Rows from block 4 of the denoiser, named by matrix and row number. Rows with one number belong to one attention dimension. Each number is 128 + 24 x the weight over its row's rms, rounded and kept within 0 to 255. All counts start at 0. Numbers have three digits each.
# q: attention query, key and value (stacked) (model.blocks.4.attn.qkv.weight, 384x128, the q third), inputs 64-127
# k: attention query, key and value (stacked) (model.blocks.4.attn.qkv.weight, 384x128, the k third), inputs 64-127
q.83:058110152129096125155163108180134175115135145169110125143148137105115115109100159103137085121109145157178119102161106146152131140149116107150138130102136098079138101087092122104093126123157139
k.83:140099154152123144154106121114155106173112112065105131159126172135133105121102092128083112132154146101123154168158136107102137127162105108132140157117123104148137128151127160136152106131132123
q.84:132113121119126132102143130141140141144129140097120105126094101106139133102111150133120173082130108085117134117094062100114141134101126116135108078090136126105109129126151065164118129097156082
k.84:196150131136131088091134146156163139137114100086125103134109134109152111134121123116119168109130208127136153126140147152101136106173157157120097140115167096115135117148107158164118169151146103
q.85:172139100183158113134121115093115131140101158137127121149127103118146112121155170156139179109134136073141161133146097104084089119135112163127078141111090159103089112116109148138154127144147100
k.85:168125188145142113097122094112114087105138179164143085086104099138098135138117126103130178119117128138103131134099129095117121101109161101093122130146132130104121144123134116130128137095113110
q.86:085124125140132156153115116133161125103115147142134139095127127115112118091111141153090069140123187159167109101120126127129097147153128118130151120089117146136134153156097161132146098101101113
k.86:149089130166139135134171082138161137157125147128103174122161137120111164188108106138145036109162113164108117157115080151146112153126138157151144113132099113166116124161141105151117124124149127
q.87:145149127143141127136144103162126108133118133128131117115135138136161111176116107138118059147127128177138122136169130149151166106116103157097159131091160142173116081113140162089119143161119103
k.87:090157144143150129139128120117106165128121115170111138136140131115117145100126127122145126168107102124099142121066110146137103122086128110116101139165104178146163120093114143112113098127108166
q.88:121132130093126162150130135165123145147112111126135159110120078120094120108084160104170146098130091119125134153118116122091131110124123148101122135126159086135190167126150106106112161103104190
k.88:169085151119136160148099131134124136081163152144119139143145144131125128137135120147117159107114159103143101120125047143127093133130109136105104124149176151133167143141154140104115084131096113
q.89:098128092173109128131125141089113151162159117122143082126125113137134119115084165146069122115127151143128121154120132172138122125113134095157135084093171101135103154130169102112141103096112147
k.89:132153135148124149133143123137125144143120110114140175144151132133104143147124116126118076122172082144131119163195101116128166128147131152165185119133110135137131087133132099162114122147128119
q.90:085118078142097108104126109141116076101146134139134097104148116101109128161119119129134196145133106074130120088118157160122157153146133148138120093130169135129153137137127145141128125100094125
k.90:144098162093105069104153120116126171129116109092087142114173149166174147111131109104095140092106125173114115136094132146099118142149124130157154119157139138098124147173110117169118123144179140
q.91:109120155120131154184134114112143161154136094158121130134145143123127131164152142134152123125102149153112168129102157136106130146193119119101113106108135142115130086115159142096091142140159138
k.91:124128137142120167125098077121090126152122107151102110067120133134100145182116148141129139130111137148147096089123088129151139118132127107110092131156130131147117111109133130104116121142113132
q.92:208120104125122114111122140129121111118122137155088110113097120165114130108132146130115203091142184087111096127067084105118135177120155101107079138138139132124124141105151121169134158124146116
k.92:131155118127127115123133162077165149139149110143118141134139141147099134078113157107125172124110128136154174151121125112092140125133096160134134111109111148135068135138130117136135125098135130
q.93:168159115071142130122146104124148098098089136155135150119149136150117105131158096117135163147124126097113144120119110092127094142130148166093108160148163144142114134111126128158148088172155153
k.93:125083107141139194173164077119113150143118148128141102097142091127107134154122121120143101100131107120168092120171120128128119139138115136120124148128126127151090109110119124113146161137122159
q.94:178161144121161132111113139153073109115108133172104159143117116122100144124144113107128126133132142149139157127107118104132116124106137152127160160124128146121109179135126103112137108105135099
k.94:068093132099121097121116120110086102152158119144124093127094132147097102142153159129146140125121157128140101094121147122100130153093125098174132129116096110108107146105133157149157155124132131
q.95:073086132127117168142109148126161135137119136138141152161138122086110142181152101136117075136132101160129121112136158155138173105155130141107167129170127125115107135145136154070116122092104133
k.95:124151159145115134135153071143095103131111163110137113094145111132167095138072135107157144122140111115138131146148116131106139145136121132170132163138106090154163116127148131166115139086116140
q.96:192180104114078081076154130101130090098115081117113140119109124122153173135146156115129074129128119087097146114162117163125144120136155102123157141132145152109124130089114130173102133112119142
k.96:135123132085129105125142159146150132110131136159094165097078154176116096091153122104159136125118097132189147164159154116145086110138129157096133105149138166097121135126125117139117124130123118
q.97:172116157102144177111069124140141145120087107160102128088094126122108093139118112104133178077119152070161130129147170077148116125104130138105114165138179140118146135128169139133144166154115176
k.97:064116140163150105130119111135111109125157156119132090116161129138135136105144107139135202143140151115128137110080104119126105125137106123165125096097138126151144120142106096161143122100095106
q.98:074143086143106142139156157152129160152135134092155189109169145124127126120173140131126123123147129161079103158108135145138156133137141149150148132105105082118136144103077099137120129083114158
k.98:101157074171138158132110095132118161120149128126089149101145141099098125152090131165122200147097135137101131110119126128125127091161138091090113134154147128104126118132160102118097143126130087
q.99:128095083126125110144128132147144106105105149124146102124103108095156154140114142119146234162100114113135097114108152137094135161113142133116110148117105143126122118141084158145155124161124115
k.99:195169128119138103077127150151131116130111122107118111116108109136136117106113102113104128107119179096112117144109110117121111144149161141131111100150146153153166143092104145165113128144149154
q.100:174181105103095142115142135146141122164162104120121164117137132141118103148126145153156144132145116158128103153120147112112115129132089102112118133157117107168138137141138130137099137073157133
k.100:127154105148123123103126118124132149182127107160144102184131148096154163122126143142113118130121102164150156129117165116113119132134126151091139107086155117097087143153124148103135120146096115
q.101:158125123129114131089117110129129144153099174085129109114115132136157100095114138144113209125118172049117129173133106122106115124125087132128128085135139115143111134142115114162158120142153120
k.101:163168128165146129140160107150068122123089112110137141120150108104117119121093108132100076135163147142110108105144139129114088122152179121109128150126110182154088119132143156136126120152110109
q.102:145148123115127119138098115104130152164135113162162122135101172122079121132140119121141027087129139159129135121118135106138128135139089113114126109124146168115123152110144134172156070099136106
k.102:099087169131131150152145110086147114122154103093149107151125131100120122139101162111122111143155120142155141117089162129126138116091149137153126151120161118098140116128099099149125145158115122
q.103:146117111177155148110093163143160083127125129073117109135120173130131101114147153145141184177171090081128152160121106119111131110086168091116128120119127137118106123144148146094138134098106101
k.103:137166122113144112095120159109099150162110109202144110099125102111137155097159115114111183137107150104103109103099108166152120121071138171112135081119115114115141140159128152125115144113116125
q.104:156078123160132105118138161124116147108156143071116145152122142112113146131135128166144065165111142120129138139134142148097144141128123090170119098119101148124141094128119098126136133135106124
k.104:091154095123141136147093155121138121130141130144142121097124129102129136081149135084109181094078192124145130118107131124096118092134154116077104120140162095082156156165129143125124145117148151